config.toml
arch = "uvit"
model = "image flow-matching model"
dataset = "simulated fluorescence microscopy of cells"
train_examples = 195000
image_size = 32
horizontal_flip = true
conditioning = "none"
objective = "flow_matching"
cond_dim = 192
logit_normal_time = true
norm = "layernorm"
norm_position = "pre"
activation = "squared_relu"
mlp_ratio = 4
head_dim = 48
fused_qkv = false
qk_norm = false
parallel_block = false
dropout = 0.05
inner_norm = false
patch_size = [4, 4]
layers = 16
width = 256
positions = "rope"
init = "torch_default"
residual_init = "none"
optimizer = "normuon"
muon_scale = "match_rms_adamw"
lr = 0.0052
momentum = 0.98
nesterov = true
orthogonalizer = "polar_express"
adamw_lr_other_params = 0.0025
steps = 5200
batch_size = 64
epochs = 1.7
lr_schedule = "linear"
final_lr_fraction = 0.01
warmup_steps = 100
weight_decay = 0.1
adamw_weight_decay_other_params = 0.05
Rows from block 13 of a small image flow-matching model, named by matrix and row number. Rows with one number belong to one neuron. Each number is 50 + 12 x the weight over its row's rms, rounded and kept within 0 to 99. All counts start at 0.
After each neuron's rows are labels from the 100 images, of 14976 (inputs lightly noised), where the neuron reaches its highest value: "responds to" is what is common among them; "patch colour" is the nearest of a few named colours to the mean colour under the peak. Only what is clearly more common there than usual is listed. The data: simulated fluorescence microscopy of cells. In brackets: how many of the 100.
# fc1: MLP up (model.blocks.13.mlp.fc1.weight, 1024x256), inputs 172-255
# fc2: MLP down (model.blocks.13.mlp.fc2.weight, 256x1024, transposed), outputs 172-255

fc1.404:57 46 46 70 70 56 37 37 54 43 50 40 62 46 56 56 63 58 50 35 76 38 63 70 65 60 44 59 38 53 38 28 66 37 41 51 65 27 55 61 45 41 46 34 20 46 42 48 25 55 60 58 57 33 55 64 63 57 70 30 59 39 47 45 63 46 35 50 51 38 60 51 63 61 52 34 60 42 63 72 32 28 63 67
fc2.404:46 55 50 37 27 50 62 65 42 60 40 46 38 50 46 36 49 44 54 75 26 53 37 51 29 40 52 47 72 55 55 63 39 68 53 47 34 69 42 43 46 69 38 64 71 54 47 50 68 50 27 40 44 56 53 40 32 34 53 72 42 46 58 52 31 56 61 52 46 65 42 61 44 43 47 65 38 57 42 34 70 76 62 33
responds to: membrane rim (68)
patch colour: brown (36)

fc1.164:41 28 57 39 57 49 67 73 20 45 68 49 42 54 38 45 46 53 58 22 53 44 26 40 40 47 63 40 60 52 61 51 35 41 67 39 78 46 42 50 33 52 23 37 78 63 42 42 45 50 68 51 29 61 45 40 56 54 40 45 61 51 52 40 65 49 39 27 49 62 74 54 25 44 56 51 53 59 50 58 64 33 41 46
fc2.164:54 78 54 53 49 43 35 34 84 55 37 49 68 46 56 42 55 48 36 79 50 53 66 68 64 60 36 55 40 52 38 54 61 55 42 47 32 58 42 52 52 52 80 55 24 39 59 52 48 40 39 45 62 45 61 60 50 52 53 45 57 52 44 55 49 57 52 74 53 25 33 45 73 61 50 46 36 37 50 63 37 62 63 51
responds to: yellow stain (77); crowded (52); cells: ten or more (52); smooth cytoplasm (38)
patch colour: brown (78)

fc1.718:52 66 61 62 56 46 44 61 24 65 60 51 45 43 44 58 53 59 47 46 46 50 32 42 34 49 52 64 29 45 52 42 63 41 67 56 33 61 21 50 31 46 33 50 46 46 43 48 39 80 48 57 66 50 44 55 49 32 59 31 44 58 56 70 64 39 44 63 48 68 54 31 53 63 33 84 34 61 28 61 42 28 57 35
fc2.718:47 45 33 49 32 48 33 42 74 35 46 59 44 48 61 51 45 46 67 48 58 35 56 44 58 46 47 39 68 48 46 66 31 61 40 51 61 46 81 49 65 53 55 61 48 72 53 66 64 38 60 55 50 57 60 42 58 55 40 64 56 36 38 44 26 58 59 44 52 51 53 74 41 33 68 15 66 51 67 52 51 62 36 58
responds to: magenta stain (59); ring around the nucleus (53); membrane rim (37)
patch colour: brown (33)

fc1.357:31 46 59 38 64 50 40 47 25 20 59 51 66 49 46 42 39 55 34 60 48 31 49 48 47 43 35 59 60 38 60 33 25 49 54 64 51 30 49 76 40 44 53 50 51 56 43 64 52 42 45 51 29 66 51 54 47 50 31 67 54 47 53 47 67 47 63 44 37 49 58 60 48 46 50 40 65 40 74 63 55 58 70 28
fc2.357:67 56 49 59 30 42 51 47 61 83 46 44 40 52 54 54 59 42 61 57 63 71 48 48 42 65 51 36 52 55 29 64 78 48 47 30 57 63 36 35 59 56 50 43 52 40 68 49 55 59 69 47 75 37 47 55 42 42 66 32 48 51 52 67 50 53 42 56 69 51 49 39 51 51 50 54 45 70 38 42 48 48 35 68
responds to: membrane rim (79); crowded (60); cells: ten or more (60)
patch colour: blue (26)

fc1.276:53 53 58 68 54 51 51 51 58 70 61 49 45 57 38 80 67 53 43 40 69 56 62 42 49 59 37 53 27 32 57 44 52 33 51 47 49 47 38 45 42 31 47 45 65 48 51 60 19 77 38 68 88 45 23 66 54 54 36 41 50 74 46 57 52 40 49 52 63 59 38 25 55 52 56 45 22 62 45 39 48 50 32 59
fc2.276:58 46 44 44 39 51 58 40 27 35 49 52 53 56 54 19 11 44 65 39 21 53 50 39 43 56 64 45 60 59 48 44 52 79 44 52 68 47 57 63 49 89 50 61 43 54 37 49 74 28 65 41 43 41 70 58 47 41 51 72 51 31 54 53 48 65 44 46 38 45 51 69 59 45 63 55 75 53 41 52 68 52 57 42
responds to: few cells (59); cells: one or two (59); membrane rim (50); fibres (49)
patch colour: brown (62)

fc1.167:37 40 40 78 46 47 62 51 73 53 57 59 56 60 48 68 66 32 43 59 52 29 49 42 47 55 45 47 77 56 50 34 39 26 40 45 35 34 79 56 44 69 43 59 51 29 51 47 78 44 75 54 59 53 40 54 48 27 43 60 31 65 60 33 60 41 54 61 63 69 56 43 56 55 49 52 48 54 51 31 55 62 54 54
fc2.167:58 52 63 25 40 62 40 55 21 34 50 46 48 37 53 32 45 73 46 33 46 82 48 50 61 40 49 67 43 55 56 64 57 76 48 59 55 68 35 49 62 45 53 54 52 63 56 56 34 65 21 51 43 57 72 46 57 58 58 49 79 41 34 66 25 54 58 40 34 33 46 59 48 46 48 41 57 56 44 57 44 39 56 45
responds to: magenta stain (44); vacuoles (38)
patch colour: brown (29)

fc1.256:34 56 46 51 39 56 50 50 47 42 62 36 60 28 64 55 31 56 35 35 49 62 36 38 34 31 67 46 89 68 49 56 37 44 71 50 81 45 44 58 42 51 55 44 37 49 60 46 19 62 51 48 45 61 70 54 37 51 62 62 55 34 44 44 58 61 45 50 62 49 49 59 60 43 64 42 24 43 66 50 44 60 44 43
fc2.256:55 45 50 52 59 56 45 56 41 64 36 64 41 68 38 46 72 45 40 66 51 36 57 61 56 57 42 46 23 26 41 39 64 43 26 39 32 66 64 55 67 45 42 54 58 42 42 55 78 52 52 47 47 36 35 30 72 37 35 26 36 63 50 69 47 42 46 39 49 43 49 48 52 50 26 66 70 47 44 39 56 34 66 41
responds to: few cells (81); cells: one or two (81); membrane rim (52); dim (51)
patch colour: blue (38)

fc1.702:55 79 46 61 51 49 45 57 60 35 48 40 54 26 56 43 49 52 61 42 63 55 30 52 48 53 66 37 55 48 43 40 36 60 39 54 68 41 47 44 56 44 62 44 28 68 49 66 76 33 59 53 35 63 39 70 28 44 50 45 64 67 59 77 61 42 54 67 44 50 45 59 74 41 42 49 74 34 41 79 56 62 45 61
fc2.702:52 34 57 42 43 46 48 50 34 66 51 47 52 75 40 52 50 55 40 65 33 44 79 45 43 43 29 63 34 53 53 59 53 60 59 55 47 57 57 58 45 75 29 62 74 42 52 34 39 63 45 45 68 43 66 41 66 43 45 59 30 35 40 24 45 51 50 27 61 54 64 51 32 56 48 51 21 50 68 25 45 38 65 44
responds to: vacuoles (51)
patch colour: brown (36)

fc1.155:22 56 47 47 43 58 40 51 53 51 53 55 38 32 63 50 41 56 58 60 34 40 39 42 67 54 16 62 60 52 64 42 39 55 35 45 48 59 62 55 67 48 56 57 18 39 55 67 61 24 73 53 24 58 45 42 47 40 44 45 44 40 47 48 50 55 57 66 53 77 42 44 56 30 33 44 54 45 38 40 52 56 58 37
fc2.155:68 38 47 45 69 50 60 52 50 67 46 24 55 63 40 66 52 64 59 58 77 59 44 60 35 50 70 42 45 49 39 54 58 43 70 57 51 56 59 36 35 64 62 47 74 50 42 34 50 74 45 45 59 44 31 64 42 47 52 52 50 57 54 57 64 47 44 53 56 33 59 41 41 53 69 59 60 72 64 55 53 38 41 51
responds to: vacuoles (92); cyan stain (44)
patch colour: blue (37); purple (31)

fc1.615:37 59 42 75 51 62 59 56 54 44 35 61 63 36 47 57 48 57 51 31 71 45 59 54 58 41 50 52 63 51 29 39 59 42 41 44 62 61 52 54 36 52 46 37 44 35 40 76 43 70 54 31 78 54 48 63 49 44 21 62 59 48 33 52 51 53 44 39 38 42 60 58 43 45 56 61 60 67 42 62 39 31 60 52
fc2.615:73 49 54 43 47 52 40 57 52 63 61 38 32 42 46 25 57 36 41 63 09 62 39 46 49 57 57 45 47 57 68 50 49 39 66 41 58 41 42 50 50 51 51 56 47 65 44 30 49 31 36 65 17 42 45 50 61 54 55 37 43 57 52 39 62 51 58 61 67 42 46 38 70 38 46 53 54 40 65 53 62 68 42 38
responds to: fragmented nuclei (44); long thin cells (36)
patch colour: brown (30)

fc1.661:42 54 22 59 38 49 55 66 55 42 68 61 52 54 46 40 54 58 40 37 71 49 55 41 38 30 45 43 46 43 30 58 52 62 43 43 67 48 64 37 41 50 80 63 59 37 53 62 46 56 55 50 30 40 17 48 43 38 55 12 56 49 42 50 61 66 39 30 54 65 54 57 46 42 58 53 25 51 46 27 50 42 44 47
fc2.661:79 31 55 62 51 52 33 26 42 51 36 37 36 42 38 53 53 31 64 53 37 40 51 46 62 66 54 56 58 53 55 35 38 40 59 56 45 54 51 54 75 45 50 26 44 64 53 26 50 60 50 36 68 57 67 75 48 69 31 71 46 43 39 51 55 33 54 49 34 39 60 61 56 60 53 59 79 46 47 71 46 45 43 40
responds to: membrane rim (65); red stain (65); crowded (60); cells: ten or more (60)
patch colour: brown (34)

fc1.191:56 50 53 37 68 69 54 64 52 67 44 47 43 41 25 67 49 35 35 63 49 48 57 55 47 46 58 82 40 47 60 56 51 59 48 71 47 36 40 52 53 32 68 65 36 46 48 59 56 54 46 61 66 26 45 48 39 30 48 23 54 58 38 58 67 34 62 71 39 68 52 43 74 65 51 55 56 38 53 51 45 49 42 63
fc2.191:42 49 61 60 41 29 56 35 34 37 54 49 56 71 83 26 52 72 66 44 55 52 42 44 62 51 51 32 58 59 39 35 46 50 51 28 52 72 61 46 59 73 35 50 63 44 57 40 47 41 54 27 20 64 69 46 53 76 58 79 43 43 63 41 34 63 45 37 62 41 46 57 37 35 38 56 46 56 60 55 57 51 63 37
responds to: fragmented nuclei (43); smooth cytoplasm (40)
patch colour: brown (43)

fc1.136:47 49 50 55 46 70 61 52 53 46 41 47 42 53 47 32 62 39 16 55 40 57 56 60 60 66 35 51 44 41 33 64 55 61 27 51 65 56 51 55 62 61 42 89 51 64 79 48 60 55 44 33 73 51 72 47 53 53 40 43 54 38 48 25 33 75 46 51 51 48 59 61 32 66 50 40 24 40 33 44 37 48 36 53
fc2.136:48 62 44 55 51 27 32 49 52 49 62 54 52 44 53 64 42 50 73 44 66 52 35 34 46 40 66 49 53 57 52 39 47 26 67 53 41 38 50 40 32 37 60 21 49 32 09 42 51 48 51 50 18 59 28 56 54 54 61 67 41 44 51 67 62 20 55 46 56 46 21 54 51 37 49 50 71 69 70 59 68 57 63 38
responds to: magenta stain (55); fragmented nuclei (39)
patch colour: brown (38)

fc1.39:58 51 52 41 64 26 40 33 52 40 54 58 55 57 63 69 40 44 24 67 44 59 54 59 70 33 28 50 65 42 55 77 70 29 36 42 71 61 42 68 57 13 49 34 51 39 35 51 48 54 29 42 30 32 25 42 52 66 41 52 81 60 51 69 60 55 54 44 61 58 54 72 60 53 41 27 46 59 72 58 66 57 60 66
fc2.39:38 43 52 43 37 81 71 60 48 59 54 42 39 45 34 29 51 62 73 38 61 44 45 59 24 68 61 61 44 46 40 30 35 71 72 64 20 41 50 33 40 83 48 62 52 63 55 49 54 48 58 57 58 57 69 55 57 37 61 48 25 35 57 45 27 51 54 61 39 42 63 26 38 42 52 67 55 43 44 55 37 45 37 39
responds to: membrane rim (63); cyan stain (44)
patch colour: green (49)

fc1.56:27 38 38 62 66 50 72 50 63 58 27 48 59 21 56 57 40 37 60 59 59 53 52 81 56 38 47 68 63 35 41 34 54 51 55 41 64 52 62 35 63 39 45 37 50 41 46 69 47 50 41 29 44 64 42 22 56 32 43 35 70 45 64 56 65 36 36 48 46 40 41 47 38 24 45 56 57 60 62 33 62 49 32 58
fc2.56:68 48 46 34 30 51 37 42 34 45 67 40 29 69 53 43 43 64 49 49 35 43 45 31 37 62 54 41 42 46 55 51 49 45 57 63 42 58 45 54 52 61 68 60 38 56 44 35 73 57 64 59 47 33 53 79 38 62 57 55 45 50 46 55 38 54 79 51 49 73 54 48 60 54 52 38 45 38 39 56 39 57 62 49
responds to: few cells (64); cells: one or two (64); membrane rim (62)
patch colour: blue (37)

fc1.423:40 54 58 41 34 43 49 41 58 65 45 53 81 59 53 61 56 58 46 57 48 54 27 58 63 50 40 66 58 47 37 24 61 48 46 42 52 33 48 38 53 46 42 66 55 52 49 33 39 46 69 40 69 53 36 63 34 46 61 63 74 61 49 65 62 51 43 39 57 53 56 70 64 62 42 49 39 44 62 59 45 48 50 57
fc2.423:53 48 48 52 52 63 49 59 55 57 39 43 29 39 52 39 46 45 44 53 54 55 89 42 46 60 50 49 40 50 46 60 45 55 57 51 52 54 60 70 25 51 55 50 50 55 36 73 56 62 38 52 38 37 39 39 56 52 56 37 43 39 37 41 45 48 46 52 39 45 52 43 21 38 57 62 53 44 44 47 53 56 52 39
responds to: out of focus (100); ring around the nucleus (34)
patch colour: brown (32)

fc1.411:39 60 50 60 44 52 47 46 63 38 63 31 72 35 67 42 49 54 44 64 43 68 47 48 58 39 60 58 64 54 52 62 38 52 79 53 62 31 26 54 50 41 53 57 59 42 39 55 51 39 47 62 56 61 40 41 53 37 61 55 35 46 70 36 33 53 48 29 53 56 58 51 38 70 42 57 47 49 53 50 67 38 46 60
fc2.411:54 47 27 58 42 56 60 57 56 49 58 50 43 70 43 58 54 63 51 43 54 45 49 67 51 47 52 53 40 43 55 50 64 49 40 47 36 56 52 51 36 72 54 53 66 41 34 53 42 65 44 33 39 36 54 70 57 37 55 84 58 68 30 73 66 61 64 60 64 51 39 39 47 37 30 63 63 47 58 40 53 48 64 54
responds to: few cells (82); cells: one or two (82); out of focus (50)
patch colour: blue (54)

fc1.347:46 37 52 42 58 37 45 39 68 46 55 55 58 50 25 38 60 52 54 65 51 31 42 39 57 50 53 52 50 29 55 64 70 31 53 48 52 43 66 48 44 41 57 58 40 46 73 38 53 39 73 59 27 41 63 52 42 31 70 33 36 37 62 55 58 61 87 53 57 61 67 68 51 12 36 57 59 34 56 34 61 35 60 51
fc2.347:55 66 50 63 52 41 52 62 39 48 60 39 43 56 72 57 50 43 61 31 37 69 50 57 44 35 51 47 45 64 51 48 40 62 43 51 51 60 28 34 54 54 43 52 57 63 27 72 30 56 28 52 55 45 33 56 50 58 32 51 54 73 43 42 48 24 13 50 38 35 37 48 39 71 60 35 44 61 40 67 49 71 42 42
responds to: fragmented nuclei (86)
patch colour: green (26)

fc1.710:64 38 53 41 40 48 61 48 52 46 63 56 66 42 61 52 49 39 52 55 39 50 46 34 51 52 43 31 47 47 37 44 28 28 34 53 22 58 51 74 44 63 72 61 58 27 30 51 77 56 52 37 48 67 42 43 47 38 52 37 54 33 47 53 51 40 46 41 59 41 58 44 63 64 68 58 56 52 55 57 60 58 85 39
fc2.710:28 69 50 54 52 56 34 43 44 63 39 48 34 55 47 31 45 72 42 49 53 48 51 70 40 30 57 74 60 50 64 63 58 78 62 45 62 46 45 38 48 35 37 39 39 68 61 50 29 44 73 69 45 37 61 60 57 51 57 62 43 56 49 41 40 65 52 57 37 63 39 53 37 44 32 35 54 54 47 56 43 47 26 51
responds to: magenta stain (61); ring around the nucleus (38)
patch colour: purple (54)

fc1.168:50 44 63 50 40 56 60 27 49 29 42 60 45 45 47 71 43 63 46 53 48 38 51 49 58 33 60 63 42 45 61 61 58 58 49 51 40 61 42 37 76 38 50 34 42 58 35 67 62 36 49 61 46 56 62 43 54 53 42 57 44 53 53 54 44 40 52 50 57 42 52 55 52 40 37 52 41 46 55 40 57 38 50 68
fc2.168:35 57 33 50 51 65 27 60 55 60 58 44 62 51 66 38 56 49 31 46 26 49 61 58 52 50 52 33 62 71 48 41 42 58 71 60 81 48 57 66 50 64 68 64 70 63 47 30 43 40 39 50 54 41 50 52 52 46 52 40 33 60 40 34 21 43 37 50 43 66 32 47 60 64 56 49 53 60 34 64 55 50 46 47
responds to: few cells (59); cells: one or two (59); bright spots (42)
patch colour: blue (30)

fc1.457:57 55 37 60 48 46 56 42 44 52 28 55 50 27 69 27 23 58 50 42 41 43 63 37 44 67 56 51 58 69 52 29 62 66 58 58 44 47 64 47 68 30 58 41 61 56 55 68 47 54 51 37 57 51 36 47 37 51 53 56 49 45 37 66 46 63 29 52 54 36 46 56 56 42 58 65 45 53 50 59 57 54 51 31
fc2.457:40 35 75 40 47 66 36 66 67 28 54 40 60 50 67 53 56 48 63 59 50 52 51 60 52 49 46 57 55 43 38 63 42 38 39 36 68 53 34 34 37 40 43 56 63 30 53 33 49 63 67 44 46 31 76 52 62 43 48 52 54 40 59 33 45 57 67 62 52 63 40 53 60 61 44 41 50 58 49 65 27 45 55 60
responds to: magenta stain (100); ring around the nucleus (63); membrane rim (37)
patch colour: purple (49); brown (32)

fc1.627:67 63 53 64 82 53 57 42 52 22 60 42 45 53 18 40 54 71 64 51 41 48 26 36 48 41 53 24 46 39 59 20 54 56 32 44 49 64 48 60 58 60 37 46 52 52 64 50 38 52 56 62 52 60 53 59 49 67 43 41 57 61 54 24 40 67 46 62 45 30 64 62 62 30 59 49 56 46 33 47 66 62 40 29
fc2.627:29 40 57 53 10 43 38 60 46 70 42 59 69 46 78 72 38 35 38 52 59 47 72 62 41 50 48 73 56 77 33 61 48 42 54 40 54 43 52 38 42 50 53 56 56 53 42 46 61 37 48 41 49 45 54 41 57 33 66 56 49 36 47 71 57 29 44 46 60 57 34 36 33 61 35 64 48 47 59 60 33 47 56 60
responds to: yellow stain (68); fibres (50)
patch colour: brown (47)

fc1.116:38 54 51 45 40 62 58 74 50 61 26 61 53 44 48 58 66 69 72 50 34 66 34 34 49 44 60 32 41 61 54 45 53 60 43 53 65 54 36 47 46 50 58 60 53 68 65 66 28 39 52 53 44 31 50 38 55 35 41 66 64 58 76 54 60 37 39 40 53 59 34 34 66 32 36 52 51 34 62 58 78 40 42 54
fc2.116:42 49 42 37 51 54 58 44 28 57 66 49 56 54 45 59 45 34 36 51 44 43 72 62 56 52 59 64 58 34 41 43 53 58 40 61 54 33 66 47 51 51 57 42 58 55 24 40 61 65 50 63 41 46 38 56 40 52 53 55 40 32 51 55 36 50 53 63 47 45 77 57 51 56 53 55 45 58 34 51 45 39 64 58
responds to: out of focus (85); cyan stain (59); fragmented nuclei (57); stain: magenta (41)
patch colour: blue (50)

fc1.516:43 57 38 51 59 43 51 41 40 52 42 40 38 36 47 41 38 41 52 33 59 44 43 33 50 39 36 51 58 46 35 38 32 80 62 56 56 66 28 53 42 38 32 59 49 59 61 52 53 47 85 49 56 58 52 61 48 51 47 71 53 64 43 41 51 53 38 54 66 52 55 41 38 59 62 61 51 50 29 40 46 13 64 42
fc2.516:56 52 54 57 53 69 64 58 53 61 62 62 70 52 63 57 53 56 41 56 40 46 45 82 46 56 61 46 35 59 58 48 74 35 46 51 38 15 68 43 67 67 51 37 51 36 39 44 24 61 26 40 26 50 62 35 39 38 53 51 54 42 46 72 53 53 47 46 39 39 50 62 75 30 41 33 59 60 67 73 60 65 33 51
responds to: fragmented nuclei (56); cyan stain (56); crowded (52); cells: ten or more (52)
patch colour: green (26)

fc1.663:42 73 49 51 54 71 78 71 54 58 67 60 71 37 56 53 58 55 62 45 63 53 13 43 46 50 62 46 58 57 63 34 49 52 45 47 57 59 39 41 42 49 46 37 54 64 45 54 54 74 57 66 26 54 46 67 35 52 40 40 42 53 72 52 19 59 57 53 56 59 58 63 37 55 42 49 54 20 55 52 59 37 55 51
fc2.663:58 47 59 46 46 37 35 26 34 36 41 27 34 72 45 42 50 53 34 60 46 47 75 63 48 63 33 47 66 32 29 58 45 56 49 57 37 29 53 48 49 56 53 51 56 31 48 47 49 49 52 25 76 48 54 30 60 61 54 60 59 31 33 49 62 24 48 44 61 54 54 36 51 44 61 51 55 68 48 50 42 43 29 46
responds to: out of focus (100); membrane rim (84)
patch colour: blue (50)

fc1.128:38 41 43 35 40 53 58 34 69 56 42 55 54 65 52 34 57 65 32 76 49 44 48 58 42 71 55 29 77 48 62 73 59 63 42 63 55 64 52 62 54 50 51 40 56 41 32 69 64 73 47 63 41 68 42 57 59 37 56 62 59 46 43 32 47 48 53 55 51 62 44 45 44 61 50 48 35 47 31 45 52 43 77 52
fc2.128:56 57 48 65 53 41 46 60 30 49 49 51 53 32 59 57 43 29 59 32 47 54 50 46 68 23 65 72 29 61 41 28 45 34 59 33 50 43 56 52 50 63 51 59 41 68 49 26 45 44 48 46 63 28 59 43 43 76 35 32 53 42 63 76 66 62 61 54 60 38 47 45 36 33 38 61 54 47 74 39 42 57 35 37
responds to: membrane rim (31)
patch colour: blue (47)

fc1.592:51 40 43 34 23 69 78 61 44 49 51 37 62 64 55 53 34 47 53 56 60 54 44 52 53 60 34 34 74 47 74 54 69 66 74 65 67 38 30 34 57 49 79 38 66 40 37 61 55 58 43 62 48 60 40 63 49 68 59 48 38 58 52 55 43 61 61 46 55 40 58 31 38 59 52 65 49 61 55 43 55 28 55 48
fc2.592:49 30 67 62 42 53 28 48 69 45 52 62 48 39 59 42 45 52 30 74 53 71 44 55 47 38 48 43 50 51 29 50 57 52 55 32 36 47 71 52 25 55 67 57 48 51 57 57 43 63 64 37 62 37 20 48 43 42 65 56 53 50 51 51 56 47 49 49 53 63 41 50 42 35 42 37 53 37 60 44 54 52 53 43
responds to: out of focus (97); red stain (61); bright spots (41); look: membrane rim (39)
patch colour: blue (61)

fc1.245:47 33 59 47 83 69 20 54 66 45 61 56 43 48 39 38 43 58 47 32 47 49 44 53 47 51 59 49 32 73 38 46 55 48 47 54 55 35 36 49 40 48 59 51 51 62 42 66 17 72 52 55 46 57 62 60 38 16 34 45 43 65 48 74 85 44 50 46 64 58 51 54 68 65 59 47 51 49 61 45 46 55 67 34
fc2.245:32 54 40 61 27 41 73 34 57 47 53 39 54 56 60 55 54 35 51 64 43 49 60 48 55 43 33 60 73 47 54 50 51 58 55 61 47 61 51 63 58 60 38 39 26 31 59 54 82 40 42 40 40 55 42 55 62 75 52 45 62 29 59 29 15 70 59 47 41 47 31 62 52 26 51 48 66 51 38 56 47 63 40 55
responds to: vacuoles (60); fibres (37)
patch colour: brown (38)

fc1.719:79 21 51 51 64 37 46 57 58 58 47 54 53 64 49 54 63 36 68 50 35 67 42 63 44 46 29 24 35 39 53 55 53 59 54 39 38 71 45 62 32 52 56 38 43 54 81 37 42 33 64 42 56 58 39 34 51 64 45 59 62 46 48 42 53 24 50 38 41 61 53 44 45 48 64 63 65 60 56 46 64 46 59 29
fc2.719:25 66 61 38 44 63 62 57 40 26 49 50 54 36 63 49 42 61 36 59 46 31 68 39 61 48 60 73 73 52 43 39 46 38 59 49 63 35 69 43 54 39 37 71 54 41 22 69 44 66 40 53 42 32 61 54 54 30 60 45 36 59 44 48 45 75 51 57 38 29 44 56 52 67 43 30 35 45 39 51 32 44 48 73
responds to: yellow stain (65); ring around the nucleus (61); dim (61)
patch colour: brown (39)

fc1.372:43 66 68 84 74 49 63 37 64 71 47 42 60 56 50 44 29 46 54 35 39 41 58 40 28 48 68 53 50 51 39 59 47 19 34 34 32 48 50 61 50 55 46 27 66 56 49 53 59 52 62 49 36 66 36 45 63 50 65 72 39 76 64 73 41 55 42 30 47 44 48 45 28 50 59 53 46 65 51 54 73 53 37 52
fc2.372:43 37 31 34 26 50 48 49 36 29 52 67 33 32 60 44 56 63 36 71 56 46 47 52 53 34 27 55 58 33 42 52 30 64 80 69 73 50 50 39 53 42 63 62 41 22 50 47 47 52 43 47 53 39 51 58 58 55 42 31 59 20 50 37 54 64 51 71 63 55 57 62 64 40 52 33 58 44 44 38 37 42 54 50
responds to: membrane rim (93); few cells (52); cells: one or two (52); magenta stain (41)
patch colour: brown (39)

fc1.578:35 46 51 38 37 67 49 52 61 68 31 46 60 34 47 63 59 84 41 50 34 41 49 47 56 47 43 65 54 51 62 64 46 51 55 59 35 30 56 37 67 39 23 50 56 48 47 64 33 61 68 29 43 54 62 34 53 45 53 50 64 44 63 39 47 54 53 64 44 62 25 55 56 56 38 56 73 39 46 51 51 41 51 61
fc2.578:42 46 33 50 57 37 42 38 44 49 63 55 38 52 64 27 43 25 49 62 57 58 55 53 48 50 59 35 45 48 39 44 59 54 34 31 50 61 45 51 30 70 70 54 40 58 53 57 61 54 47 57 45 40 43 48 42 63 53 47 46 46 48 69 51 51 56 55 67 60 62 56 53 29 50 70 39 62 44 54 42 53 58 42
responds to: few cells (86); cells: one or two (86); cyan stain (52); out of focus (46)
patch colour: blue (88)

fc1.690:52 52 51 66 31 51 53 41 50 52 38 48 47 51 20 56 40 56 47 49 25 39 40 56 59 70 30 41 41 68 51 32 62 62 30 48 50 52 35 48 43 48 22 64 51 43 55 50 61 41 47 84 41 49 73 33 68 45 56 44 46 46 48 60 53 66 41 31 54 66 78 34 48 53 54 57 60 55 65 56 32 48 41 62
fc2.690:45 53 51 40 63 50 45 51 44 38 52 51 47 48 85 39 63 50 38 54 61 57 59 40 40 23 57 57 62 42 52 54 40 39 61 53 60 56 61 51 60 62 82 38 57 49 44 44 41 69 65 27 59 52 30 68 21 51 43 48 48 57 54 47 51 31 69 70 46 31 11 58 60 41 56 48 39 52 35 52 61 41 56 39
responds to: magenta stain (73); ring around the nucleus (51); membrane rim (47)
patch colour: brown (34)